config.toml
model = "multi-label audio tagger"
norm_position = "pre"
activation = "gelu"
mlp_ratio = 4
positions = "learned"
lr_schedule = "wsd"
final_lr_fraction = 0.1
Rows from block 6 of a small multi-label audio tagger, named by matrix and row number. Rows with one number belong to one neuron. Each number is 128 + 32 x the weight over its row's rms, rounded and kept within 0 to 255. All counts start at 0.
After each neuron's rows are labels from the 100 clips, of 14976, where the neuron reaches its highest value: "peak on" is the class under the peak. Only what is clearly more common there than usual is listed. The data: synthesised sound scenes: up to three everyday sounds over a background. In brackets: how many of the 100, against the usual share in percent.
# fc1: MLP up (model.blocks.6.mlp.fc1.weight, 768x192), inputs 96-191
# fc2: MLP down (model.blocks.6.mlp.fc2.weight, 192x768, transposed), outputs 96-191

fc1.627 [133 119  95 168 130 108 163 151 122 150 160 114  79 147 160 141 166 153  83 127 167 147 127 196 146 137 144 147 129 153 112 140 125  76 122 160 200 129 156 124 148 115 140 111 138  74  96 117 125 163 113  95  76 107 114 135  65 131 142 156 138 154 152  85 139  86 166  96 105 134 133 124 167 139 170 117 111 130  70 153  88 141 149 131 115 134 180 170  63 149  38  80 146  92 128 138]
fc2.627 [ 76 111 199 139 188 142 135 136  93  93  91 129 106  97 136 104 185 116 182 130 202 140 152 118 121  67 204 149 127 108 108 127 119  85 166 110 134 151  95  97 128 122 177 162 149 113 139 155 102 124 127 137  93 151 132 116  96 143 123 150 149  93 112 129 119 193 136  91 100 166  73 113 106  75 133 136 117 107 155 121 160 114 129 160 163 114  69 133 106 163 127 136  33 135 128 119]
peak on: barking (82 vs 0.6)

fc1.694 [ 68 131 158 148 221 143 122 105 161  70  77 142  78  89  92 144 141 143 145 130 141  86 124 148 125 176  65 112 146 111 107 132 120 139 149  78 120 174 159 102 109 112 105 148 128 118 134 169 121 110 126 182 133 152 152 124  82 118 135 158 150 132 169 142  97 101 169 137 104 174 157  87 190 109  95 107 149 143 131  49 166  54 121 169 111 151 108 123 161 145 117 114  64 105 140  88]
fc2.694 [120 115 122  60 129 150 127  95 154  81  89 135 128 131 130 141 177 116 134 122  83 139 109 118 134  79 131 120 137 140 168 107 142 179 114 159  71 173 176 192 112 202 105 196 148  98 138  83 168 107 110 164 116  84 126 157 123 102  82 125  88 121 182 122 115 150 107 105 109 143 103 169  86  93  97  92 158 118 174 134 119 158 139 106 134 124  68 163 145 161 138  90  74 103  72 154]
peak on: fly buzzing (63 vs 2)

fc1.172 [184 164 131 105 133 143 174 134 162 108 151 160 130  96  98 104 144  99  82 147 120 116 107 147  93 147 129 156 161 173 120 137 177  79 103  93 115 139 166 160 127 156  84 130 121 143 128 131 120 180  98 168 217 158  69  99  80 113 100  92 141 150 101  80 109 115 207 147 139 148 167  88 116 164 166 171 107 158 183 112 143  97 118 146 136 171  94 132 144 108 122 137 168 101 171  96]
fc2.172 [118 188  94  72  83 173 130 142 153 151 127 144 138 155 133  79 175 187 128 144 144 149 134 133 128  99 138 144 108 155 111 158  59 200 129 128 116  81 200 129  84 155 172 103 142 118 165  96 102 164 106 102  84 149  97 144 155 129 150  74  88 130 124 110 134  98 130 176 115  92 168 123  71 161 164 106 165  93  74  46 161 128 202  78 106 143 179  95 148 132  89 139 160  96 139 104]
peak on: fly buzzing (31 vs 2); thunder (26 vs 1.8)

fc1.457 [ 93 148 146 104 146 110 158 143  79 109  89 104 131 154 178  99 183 129 137 153  75 117 125 124 113 157 118 104  75 168 148 103 121 147 151 126 150 135 126 135  76 153 110 112  79  87 132 118 114 100 167 110 111 157  94 124 142 102 129 119 143 148 182 100 138 110 129 145 124 173 198 141 163 117 142 164 151  96  83 178 113 157 162 197 139 117 180 101  63 149  81 158 149  91 130  59]
fc2.457 [153 100 159  94 139  97 123 131 169 155 142 116 109  86 143 136 122 114 137 137 184 139 122  56 127  45 124 175 147  88 111 151 128 122 109 126 110  89 134  78 144  70 109 121 169 123 111 132  92 183  95 159  63 103 144 159 119 119 146 179 118 171 136 191 142 201 137 146  95 142  88 127 113 139 120 167 124 166 159 138 139 127  66  82 155 165  97 167 168  67 199  84 114  97  96 137]
peak on: whoosh (52 vs 1.2)

fc1.745 [192 129 109 152 125  62 165 158 158 116 119 150 133 142 157 162 185 184 142 113 191 134 117 177 150 115 121 161 121 113 136  75 119  83 172  91 136 139 128 159  85  66 115 176 105 108  38 109 105 184 188 127 143 159 141  80 110 127 110 134 143 141 126 143 140  95 153 128  49 158  92  96 134 145 138 133 122 196 103 136 108 132 199 160 114 123 142 172 116 151  83  67 111  75 151  80]
fc2.745 [103  70 190 156 132 107 146 166 107 127 162 130 144  90 128 155 139  85 147 172 171 174 115 144 112  87 135 144 153 124  92 182 130  80 114 116 142 124 115  62 145 104 117 102 178  88  84 195  79 160 104 125 122 125 104 109 135 129 165 135 138 164 135 185 111 101 198 183 118 154  90 108 154 128 100 117 106 103 170 100 181 110 164 192 137 121 135 149 159  95  90 175 138 100 124  87]
peak on: barking (25 vs 0.6)

fc1.224 [172 119 165 160 131  80 210 154 136 135 129 160  86 101 157 113 191 150  76 120 114 100 155 184 116 159 108 110  64 137 174 160 141 124 113 179 160 147 132  83 163 133  82 100 123 154 161 136 117  95  69 160 162 176 120 101  74  88  97 125 125 197 134 112  87 149 121 145 109 117 102 108 158 152 164 125 118 116  73  95 177  99 186 152  73 141 127 143 110 105  90 118 135  85 180  77]
fc2.224 [130  94  34 139 137 104  87 157  97 157 154 189 183 147 115 147 154 204 100 164 114 124 124 162 139 177  87 126 148 166 103  94 149 151 111  67 160 101 141 113 177 157 102 172 106 123  82 139 124 154 154 127 100 126  76 139 109 151 176 121 115 109 143 118 120 164 120 134 101 106 131 143 107 166 176 130 135 108 147 183  83 204 128 110 143 109 186 132  61 137  95 153  99 127 171 133]
peak on: whoosh (28 vs 1.2)

fc1.458 [137 194 142 140 194 154 127 104 120 137  52  52 148 147 119  93 167 120  81  91 143 123 109 141 153 190 153 146 159 136 130 144 144 111 170 155 146 163 172 204 104 172  45 128 111 149 115 102 129 115 130 156 193 108  81  65 106 123 121  87 127 130 131 128 108 126 116 126 111 147 183 152 124 159  61 145 146 151 131  92 155  71 117 172  87 172 135 175 153 125  77  57 132 104 221  65]
fc2.458 [117 120 161  81 129 196 121 127 198 181 100  95 103  56  86  97 173 138  74 154 119 159 141 102 142 129 153 113 104 166 108 155  58  98 162 118  95 147 169 118  95 125 147 133 114 184 113 120 136 105 180  95 120 129 129  88 177 106 105 120 119  97 147 102 149 117 105 141 168  68 164  96 113 123 177 147 148 126 137  83  87 122 178 134 170 153 128 162 121  78 112 120 136 139 168 177]
peak on: fly buzzing (98 vs 2)

fc1.151 [140 126 149 110 117 155 109  86 112 114 131  93 140 125 150 142 188 157 156  86 117 103 117 115 118 159 152 135 102 108 100 154 188 153 115 121 142 184 142  97 117 119  50  86 137 187 129 172 145 161 139 151 110 191 100 107  37 135  97 118 169 150 155 101  91 145  86 182  96 116 138 120 165  95 122 132 141  79 166 169 146 176 125 131 174 145 160 107  96 162 138 119 193 133 126 103]
fc2.151 [135 161 151 108 117 115 126 131 113 168 118  92 127 132  93 102 154  96 103  97 160 167 124 124 163 179 208 176  86 156 120 165 132 123 122 191 130 143 156  55 121 108 165 107 125 185 189 155 113 115  88 154 154 108 136 184 129  70 138 183 125 119 152 132 111 128 123 145 132 199  83  69 130 127  85  94 104 112 143 108  87 187 149 107  80 155 145 142  96 136 198  85 116 103  94 152]
peak on: car horn (97 vs 1.1)

fc1.477 [144  75  85 111 121 113 143 176 150 131  90 141 111 180 115 112 122 155 112 107  88 152 114 127 159 115 104  99 112 183 144  97  96 175 119 109 147 115 145 163 109 143 116  64  88 151 151 114 134  87 124 137 122 101 149 146 110 114 164 116 120 136 178  77 197 129  90 204  97 135 150 163 168 158 107 130 170 108 121 127 185 107 147 157 110 138 214 144  89 143 120  82 102  88 187 153]
fc2.477 [162  94 112 118 128 108 103  74 120 168 148 154 117 101 173 160 120 115  73 174 154 150  58 128  85 119 134 135 157  98 123 220 107 211 167 172 123 117 147 137 122 108 112 133 146 105 152 127 150 106  73  63 127 113 134 182 133 138 108 193 106 141 130 155 122 159 154 140 110 135  90 164 180  92  80 105  96  82 147 128 104  92 142 128 138 152 173 130 129 152 177  85 141 103 131 126]
peak on: footsteps (43 vs 0.7)

fc1.370 [113 180  80 161 167 180 133  81 121 123  65  94 140 118 137 106 190 128 139 151 134 160 175 155 130 119 166 141 162 136 132 139 107  54 189 151 150 127 163 121 169 163 120 130 170  58 107 103 128  90  77 126 112 101  72 115 107 168 117 128 156 144 103  97 144 142 106 106 113 132 160 150 129 158 116 144 122  92 107 134 108 104 139 203  86 122 158 136  97 186  91  69 127  96 168 169]
fc2.370 [118 162 143  73 122 182 108 115 138 130 176  92 110 117 125 121 173 147  61 105 122 134 103 108 126 153 135 142 137 141 135 126 118 219 151 135 111 104 130  76 120 161 137  63 153 220 128 105 157  66 114 165 128  74  66  48 147 128  95  90  92  99 174 104 146 130 183 152 156 134 127 131 141  97 123  87 167 116 116 163  87 114 139 129 196 112 109 125 117  76 154 130 136  74 173 113]
peak on: fly buzzing (96 vs 2)

fc1.72 [153  80 120 166 197 172 168 176 129 130 169 123 109 144 136  87 183 130 144 111 141 194 200 156  84 150 203 111 155  87 185 138 168 101  99 128 101 142 141 100 145 113  99 110 145 151  98 102 116 101 143 134 106 165 153  93 144 129 151 119 113 176 130 147 125  75 121 119  77 169 125 118 130 127 130 162 132 141  92  77 163 136 192 108 104 112 105 115 109 127 115 114 100 129 134 130]
fc2.72 [104 153 179 128 139 142 150 135 136 192 120  57 181 125 130  74 145 143 213 153 115 169 142 110 157 132 115 158 118 135 119 100 150 168  93 125 118 143 163 168 105 209  99 168 191 110  85 126 145 138 151 176 118 133 127  94  99  74 139 141  97 126  84 110 124 134 159 145 148  97 100 109  93 122  97 102 163  72  89  79 144 136 114 114 164 141 129 127 127 130 127 131 128 106  76 108]
peak on: footsteps (43 vs 0.7)

fc1.749 [156 162 167  99 101 139 119  82 144  73  67  96 112 116 137  90 187 163  99 118 169  71 181 153 124 128 129 178 107 149 117 138 177 119 167 141 171 158 166 132 159  93  88 141 109 100  86 126  86 130 137 140 123 209  97 149  36 127 149 101 102 134 189  91 123 125 165  72  82 155 133  94 158  92 104  98 133 138 142 140 123  96 123 131 117 196 149 163 112 127 134  72 159 108 158  85]
fc2.749 [ 92 117 153 152 142 138  71 105 136 106  96 145  77  97  66 164 143  90  94 182 105 164  56  94 123 100 158 127 176 155 150 125 126 145 173 161 136 103 138 168 116 167  94 163 151 129 113 148 119 101 112  63  81 138 111 177 155 166 142 165 129 118 113  85 148 120 116 144 142 142 175 129 117  83 130 138 115 123 109  90 166 124 146 181 136  82 110 188 162 148 145  93  98 123 172 136]
peak on: fly buzzing (46 vs 2)

fc1.294 [ 59 135 129 170 168 106  98 202 135 101 106 162 110 171 120 129 121  97 131  69  99 122  54 140 115  93 112 161 148 138 116 119 136 118  77 111 145 192 126 141 110 130 130  86  86 149 105 143 114  91 164 144  92  92 148 173 146  71 120 139  94 114 143 133 110 110 172 111  90 124 137 130 145 154 141 173 146 124 118 130 109 107 101 123 207 118 162 103 137 112 106  81 135 130 125 111]
fc2.294 [151 147 153 124 127 186 181 160  89  76 149  92 149  82  91 115 105 130 169 107 133 145 107  46  88  85 163 159 102 179 111 133 152  73 120 134  91 124 164 141 112 140 165 103 149 151 142  44 117  64  79 141 107 144  78 149 193 102  70 234 124 140 125 149 188 139 109 152 142 131  96 206 145 104 147 151  89 128 171 133 133 126 109 144  80 140 164 115  80 130  98 131 128 136 122 127]
peak on: speech (64 vs 1.2)

fc1.748 [104 105 116 147 131 150 117 214 127 122 139 139  91 155 135 113 132 167 124  99 101 198 124 104 119 169 154 120  87  93  90 180 153 134 134  63 100 162 180 170 163 116 130  82 216  83  68 150 167 126 209 167 157 101 140 105 144 122  78 136  93 117  70 124 152 119 106 130 131  69 123 126 105 104 140 158 173 144 150 140 139  63  77  76 153  87 168 127  80 120  84 113  81 126 118  77]
fc2.748 [145 143  88  97 100 117 108  92 127 125 150 149 131  86 123  79  86 104  62 158  95 145 120 118 107 111 111  69  60 104 169 145 175 134 152 164 103 140 154 124 130 157 122 182 140 137 135 188  91 114 127  84 116 146 126 142 185  93 141 133  92  98 139  75 151  95 150 123 118 110 163  90  85  88 168 152 107 120 109 112  99 134 141 146 143 164 145 128 132  93 116 120 138 154 116  87]
peak on: footsteps (68 vs 0.7)

fc1.556 [130 105  92 124 126 110 147 103  87 152 130 121 145 135 146 116 111 183 146  91 122 160 160 147  57 153 165 130 153 120 123 133 181 138 168  88 119 152 131 141 159  59 104  85 131 135 139 140 146 157 148 174 109 167 156 132  98 129 141 140 128 200 145 133 105  70  92 111  89 103 153 143 140 108 108 128  88 109 211 162  69 165  74 103 109 115 118 161 131 147 127  56 164 144 157 117]
fc2.556 [116  78 117  70 132 168 117 149  94 152  88  89 139 117  62 106 132 156 104 101 150 177 137 194 121 141 169 138 138 139 141 132 137 193 159 130 133 190 154 101 130 123 180 119 115 112 158 149 180  90 145 158 117 127 136 191 127 132 149 155 112  64 171 151  70 179 127 110 114 198 159 124 161  99 145  99 102 105 152  85 101 151 110 157  97 129 156 117 108  80 169 127 194  97 145 165]
peak on: car horn (97 vs 1.1)

fc1.505 [ 74 131 202  87 189 132 145 183  89 139 140  79 103 153 129 165 179 153 131 107 142 102  99 131 139 134 149 158 134 119  86 160 139 114 161 169 114 142 187 163 110 104 109 126 140  89  72 132  74 108 122 121  91 109 100  96 126 113  70 120  88 124 154 162 125 100 133 123  90 113 120 129 103 116  96 168 127 140  59  72 150 148 147 134  91  74 157 156 100 142  75 108 110 182 113 108]
fc2.505 [170 133 201 141  98 139 169 112 119 106 142 126 165 110 121  90 107  95 133 167 114 160 110 123 133 141  60 117 137 163 147  94 163 126  92 107 135 101  88 118 186 125 166 173 160 110 177  69 148 200 136  92 121 148 135  79 110 135  76 118 134 192  93 151 111 139 147  93 118 146 123 109 128  89 132 197  96 153 191 178 154 153 126 124 136 137 132  88 102 166 183 191 186  90 155 119]
peak on: barking (49 vs 0.6)

fc1.7 [165 169 108 125 150 111 117 117 100 204 162 121 180 197 129 128 124 132 176 123 154 114 158 139  68  88 171 147 149 178  74 147  97 119  16 143 147 157 174 167 124  98 164  80 134  79  72 119  74 108 163 195  95 101 132 101 130  72  90 108  83 132 104 135  91 132  68 131  60  78 139 141 115 149  98  96 150 108  88 124 137 115 168 173 151 111 113 147 117 109 110 102 106 124 126 112]
fc2.7 [ 84 134 120 134 122 128 190 141 173 109 158 107 102 152 128 112 165 139 129  68 154 149 128 166 114  77 248 139  93 159 180  90 146 111  95 206 103 136 153  86  80 111 161 128 116  75 135 139  70 102 126 103 134 110 137 169 172 113 124 126 107 101 105 150 187 117 109  87  95 140 139  78 144 166 125 120 155 152  92 106 180 161 162 134 137 179 121  74  97 172 137  86 175  86 114  86]
peak on: speech (42 vs 1.2)

fc1.639 [ 68 129 147 111 183 101 122 138 110 103  71 145 154 118 102  92 156 104 143 142  91  88 154 157 107 151 120 117 111 166 169 102 138 127 112 182 141 143 113 138  87 154 140 154 114 128 144 105  73 112 119 129 152 117  96 130 156 129 174 143 172 133 166  85 189 110  92 169  94 122 180 126 171 143 150 130 163 126 106 135 134 136 151 227 141 114 112 126 126 159 112 141 184 117 169  84]
fc2.639 [150  90 113 146 139 143  93 162 164 194 166  94 119 164 157 166 136 149 143 141 174 169  89  37 120 122  87 117 131 146 122 157 104 110 121  96 113 120 188  87 115 146 152 136 154 101 138 134 143 137 134 154  64 102 120 123 150 125 125 220  79 172 104 134 129 194 167 104 108 130 138 159 124 134 146 114 154 125 103 106 127 131  96  44 112 124 150 163 112  75 160 103 145 102  91 110]
peak on: whoosh (44 vs 1.2)

fc1.33 [ 64 121 131  99 134 138 145 193 116  76 161 124 107 119 136 123 164 144 133 148 187 104 105 145 119 163 144 117  78 134  96 189 125 101 132 114 147 122 193 110 155 150 143 148 217  86  91 152  87 150 134 130  89 163 167 130  88 126  54 137 169 141 108 153 171 128 111 122  46 181  94 123 137 142 109 181 164 128 101  47 123 155 108 145  52 113 117  77  73 136 125  75  52 136 110  92]
fc2.33 [148 142 151  94 159 167 149 150 120 167 142 140 147 153  89 134 153 129 112 143 132 135 118 125 125 115 158 124 149 179 119 149 137 178 172 147 146 174 166  97 100 161 155 183 166 203 157  69 111 116  94 124 144 118 107  95 135 148  79 161 166  56 101 126 123 159 141  99 153 135 115 142 160 135 141  82 134  82  81  72 105 128 102 189 193 145 101  47 102 139 110 111 109 106 119  83]
peak on: barking (97 vs 0.6)

fc1.422 [ 76  87 155 159 175 106 149 145 132 109 160 191 137 129 120 121 174 152 112 119 149 114 152 176 105 174 156 165  78  93  80 148 156  69 122 130 181 176 129 131 122 128 120 132 169 117  81 110  95 187 130 189 128 139 114  54 123 112  87 129 173 117 135 106  59  90 158 116  97 108 158 109 229 112 138 151 158 126 108 136 127  95 133 124 151 114 137  72 110 126 102 108 111 139 129 107]
fc2.422 [191 106 144 124 102 108 103 133 116 134 154 159 149 109 153 121 143 143 154 135 156 179  59 180 127  78 163 163 125 123 168 158 104 133  59 111  88 103 137 163 182 131 145  88 142 132  88 111 115 137 143  81 168 127 144 149 133 124  93 121 149  96  84 148  96 152 161 141 129 131 123  76 127  85 117 195 116 143 161  82 155 136 144 144 126 130  73  96 136 155  96 129 103  72 189  75]
peak on: barking (33 vs 0.6)

fc1.491 [142 142 162 121 140 147 172 149 107 141 113 102 134 190 108 153 102 143 133  93 145 112 111 177 107 156 104 146 177 106 161 107 162 159 155 239 180 125 131 225  74 157  66 147 150 175 113 106 104  99 125 151 124 145  72  62  78  94  85 146 119 162 118 125 143 104 185 114  80 154  79 106 108 118  74  65  99 109  78 144 127 173 103 112  69  90  96 172 152 165 139 127 153 107 147  67]
fc2.491 [156 113 103 198  71  54 158 108 106  67 101 122 104 142 169 119 113  81 147 158 124  94 107 123 124 125  74 147 139 139 226  77 122 164  91 200 145 139 105 145 147 157 177 130 145  81 147 131 192 154  91  33 107 155 170 147  97 105  97 122 161 124 106 167 134 168 145  74 115 104  84 115 115 116 133  59  98  90 144 136 137 159 109  82 140 112  65 132 130  86 149 158 155 129 118 151]
peak on: speech (30 vs 1.2)

fc1.181 [150 145 106 130 146  88 134 165  93 103 118 130 164 170 120 107 156 132 141  89 140  99 117 142  56 121 148 125 148 154 136  98 149  94  87 103 123 162 142 139 145 119 129 109 118  93  60 130 105  94 121 152 126 119 119 143 101 119  87 143 165 136 106 161  97  92 128  73 100 131 133 162 122 172 115 103 111 154 132 153 127 147 105 157 140 157 139 152 129  78 120 129 175  71 161  66]
fc2.181 [ 83 171 157 126 131 144 119 113 140 105 139  89 111 115 158 139 130  77 146  99  96 184  74 100 106  99 193 135 130 142 150 131  78  91 160 154 105 160 116 141 116 145 158 112 128 138 158 123 111  96  88 125 152 125  79 123 192 166 134 133  65 129 100  76  95  97 188 139 135 150 149 104 135 108  96 133 137 147 182 136 155 159 115  84 132 159  72 159 133 133 171 121 162  80 158 102]
peak on: speech (52 vs 1.2)

fc1.229 [135  99 103 121  87 103  94  83 146 131 171 156 202 218 139 107  99 150 148 128 151 148 202 117  80 159 175 162 108 146 119 187 170 135  63  76 127 140 132 156 145 116 125  86 149 154  77  94 146 122 145 126  95 135 168 124 122  81 151  91 127 119  96  63 143 137 111 171 102 123 125 211  79 173 164 191 136 132 131 192 116 148 118 105 146 104 137 149  85  94 118 114 119 178 160 116]
fc2.229 [111  73 119 111 135 108 134 194 154 131 148  86  79 147 146 111  75 145 107 151 148 107 136 121 121 155  85 132 125 150 121  93 130 157 160 148 113  92 148 103 176 153 138 137 109 121 119 138 116 107  80 142 177 154 127 102 160 153 103 117 138 148 172 113 155 152 120  84 102 110 109 101 181 153  88 140 149 102 111 165 153  71 128  84 107 123  69 159 165 126 164 176 100 145 139  56]
peak on: footsteps (56 vs 0.7)

fc1.274 [ 82 100 120 147 119  93 122 151 172 147 157 181 184 185 141 130 104 122  86  71  95 135 145 184 107 120 137 153  92 148 103  55 102 109  80 151 183 129 174 125 164 112 115  55 145 115 109 109 115 140  96 142 162 112 177 183 107 153 142 160 140  87 100  99  92  71 129 143  95 171 129 197 155 202 126 153 135 115  64 145 149  95 168 108 113 118 146 152 140 105  91 100 126 114 177 103]
fc2.274 [111 181  59 162 118 154 182 139 117 131 145 139 131 195 139 113  79 189 133 142 151 137 130 120 148 140 185 132  87  55 145 103 127 139 169 150 108  90  95 112 107 157 165 109 139 140 148 113 113  65  70  95 137 126 136 142 116 143 126 136 149 151 133 131 157 163  98 130 115 183  77  73 102 150  40 156 124 120 108 124 152 109 158 120 104 176 121  77  48 116 165 119 105 108 149  55]
peak on: footsteps (95 vs 0.7)

fc1.133 [118 125  82 118 137  82 159 175 128 125 127 147 155 107  95 121 100 103 136 158 128  68  87 146  64 135 136 153 119 132 140 177 173  62  76  90 149 142 110 110 138 134 129 112 144 126 102 110  32 129 114 148 198 119 138  97 169 147 129 160 136 134 163  84 104 109 169 158 101 109 177 139 156 104 162 134 133 144  90 167 105 184 151 148  91  91 126 128 110 107 117 117 187 127 126 142]
fc2.133 [130 114 159 165 153  77 158 100 184 131 195 182 126 124 153 175 153 148 134 150 171 124  98 115 105 149 172 177 131 140 120 167 186  90 117 144 127 164  71 107 129  62 110 105 155 123 144 151 121 171  92 115 156 149 150 140 130 115 132 157 147 154 119 137  98 134 169  98 104  92 140 112 171 127 158 110  87 165 136  84 114 108  79  74 151 156 137  93 111 129 124 170  92 145 117 128]
peak on: barking (28 vs 0.6)

fc1.693 [164  78 129 108 170 109 191  99 128 120 139 164  78  85 139  65 121 126 156  78  96  97 156 172  75 153 151  70 158 144 138 123 165 128 119 138 133 142 157  97 142  89 143 102 139 115 140 229 114  88 115 101 102 152 148  98  92 112 150 140 121 186 170  82  96  93 100 139  90 141 141 147 129  84 128 166 122  84 170  94 135 149 148 156 167 157 128 102  56  89 119 127  83  86 168 140]
fc2.693 [ 93 143  93 115 201 102  95 127 111 129 123 149  84 152 110 185 192 190 168 131 100 160 143  72 143 122 133 130 113  69 133 145 127 122 179 119 115 184  99 178 131 136 135 118 148 131  84 158 159  84 156 111  96 135  66  79 143 149 146 175 122  84 142 179  92  90 109 124  85  83 186 135 121 138 206 110 127 100 174 113 163 103 129  75 141 113 128 175 146  82 103 124  94 154  99 135]
peak on: footsteps (25 vs 0.7)

fc1.403 [134 166 201 128 121 168 109  96 116 113  78  99 111 159 146  58 126 131 138 132  67 104 122 127 103 136 134  80 107 149 165  72 123 128 140  82 210 139 145 154 163 116 143 102 100 142 176 177 128 113 122 141 149 168 129 107  91  93  78  91 155 172 147  40  93 130 127 147  84 140  91 126 153 124 113 115 130 111 114 163 135 106 140 205 132 123 193 125 111  94 114 116 146 153 157  91]
fc2.403 [148 159 119  71 133 149 123 162 116 122 172 154 159 131 176 121 150 161 146 137 114 104 119 126 129 120 121 117 124 131 107 176 117 201 129  93 117 146 144 109  80 172 117 152 160 131 113 127 146 134 131 168 148  88  93  64  23 107 159 159 178 113 149 139 148 130 202 134 149 123 113 121 130  96  99 118 185  78 163 150  61  70  98 190 139 115 140 139  94 138 130 139  81 102 178  54]
peak on: drum roll (25 vs 1.5)

fc1.664 [140 152 132 159  85 124 162 136 146 138 166 142 166 148 100 109 146 123 123 120 150  88  93 160 138 157 142 132 125 120  53 152 123  94 130 138 114 104 138 112 114 135 124 133  98  58 133 178  89 125  94 133 179 164 189 119 166 123 130 133 127 184 170 113 125 113 158 192  76 149 144  57 109 119  94 100 138 175 130  84 116 142 150 159  64  84 179 108  89 134 152 104  89 122 111  68]
fc2.664 [141 166 123 130 156 202 138 140 164 155 110 189 138 152 141  95 151 105 124 140 135 134 126 111 190 111 152 125 121 152 195 109 130 142 161 146  86 182  61  77  72 139 164 143 137 124 115 133 106  83  71 133 169 132 135 141 115 160 127 146 172 136 184 144 133 208 117 125  88 122 159 112 104 121 123  95 108 156  75 129 132  88 105 170 170 125 114 110 143 123 176 105 103  59  49  86]
peak on: barking (27 vs 0.6)

fc1.110 [110 105 147 109 148 129 128 107 118 123  93 115 110 132 142 106 136 168  86  48 145 106 111 133 155 170 136 138  97 127  59  72 176 110  96 185 177 141 176 176  87 143  58 102 145 122 132  89 132 170 101 189 178 139  98 117  51 122 158  88 144 113 154  73  85 115 119  91 138 122  88  64 108 153 112 144 121 105 153 152 169 185 146  99 130 126 153 129 149 117 117 154 155 150 164 121]
fc2.110 [113 118 133 110  57 103 102 154  99 106 116 197 140  96 114  87 126  95 126 113 183 137 112 113  99 129  99 119 150 113 139  90 157 149 109 129 125 131 145 133 107 154 159  91 164  83 128 120  86 120  80  41 154 141 135 167 165 155 100 114 166 145 111 134 127 129 109 148 163 160 164  60 143 105 158 158  77 175 158  44 150  66 122 109 100 132 147 100 185 109 185 179 103 171 111 114]
peak on: car horn (49 vs 1.1)

fc1.754 [135 127 123  93 177 128 156 165 138 118 115  97  79 159 100 133 122 153 101  88 143 131 186  89 134 128 135 186 155 114 154 119 210 154  94 130 114 135 138 153 156 172 148  54 151 142  84  89 198 127 182 195 158 115  96  60 106  98  67  30  72 127 152 126 161 150 160 114 110 104  81 144  99 164  99 142 129  97  87  96 177  77 124 133 123  87 138 162 146 136 114  98 100 135 132 127]
fc2.754 [110 152 176  68 182 121 133 184 142 178 116 184 223 115 153 219 115  80 149 158 118 130  98 120 148 116  74 121 138 146 158 169 124 141 114 178 152 203 154 155 130 176  86 142 144 113  95  97  83  85  94  83 106 120 142 120 123 124 139 137 116 126  75  69  89 186  90 161 121 120 116 148  42 145 132 116 135 153  95  88 162  88 151  91 100 143 153 134 130 161 150 134 126 113 110 119]
peak on: footsteps (55 vs 0.7)

fc1.753 [104 197 137 106 121 149 127 136 155 140 103 147 132 138 130 100 198 127 152  89 155 102 139 136 117 120 173 182 122  97 104 148 153 124 116 113 129 190 133 149  50 116  91  85 128 156 112 156  95 106 157 179  83 208 115 117  50  83  98 125 109 229 136  96  96 119  98 171 105 139 125 157 109 139 114 132 135  88 155 136 117 191 136 109 158 102 122 101  86 113 113 128 126 121 133 130]
fc2.753 [ 69 151  77 109  87  66 132 126 145 131  91  84  90 101 165 186 130  79 125 105 128 124 114 130 146 149  85 167 126 120 121 224  93 140 134 180 104 144 126 111 123 141 184  88  86 206 157 101 162 132 153 133 146  99 169 195 162 168 148 139 162 130 112 112 155  83 152 147 115 172  65  96 165 135 164 146 140  89 137 118 100 156 159 147 112 121  83 112 159 132 115  64 125 123  88 154]
peak on: car horn (27 vs 1.1)

fc1.386 [ 95 102 134 153 141  87 242 171  49 102  64 138  75 139  60 138 110  86  90 141 148 122 179 157  92 200 126 181 161 129 159 117 184 119 113 168 124 129 140 132 178 167 107 120  86 168 109 108 103 109  79 161 127 140 114  84 103  89 120 142 129 185 169 122  97 143  97 141 116 138 107 117 152 163 105  76 123 118 120 151 100 136 112 154 101 100 109 212 137 146 136 122 115  76 133  91]
fc2.386 [128 135 122 190 124 114 103  76 112  84  52 166 165 136 173  85 139 118 157 113 114  85  77  64 122  82 134 107 116  86 160 138 137 158 128 136  76 164 101 104 157 173  57 179  67 127 123 106 112 131  94 106 168 154 121  98 123 162 154 117 124 170 112 181 166 110 140  96 118 153 143  78 169 100 142 160 121 169 179 202 110 178 132  72 145 141  85  98 113 139 165 172 172 127  97  86]
peak on: speech (48 vs 1.2); snoring (25 vs 1.5)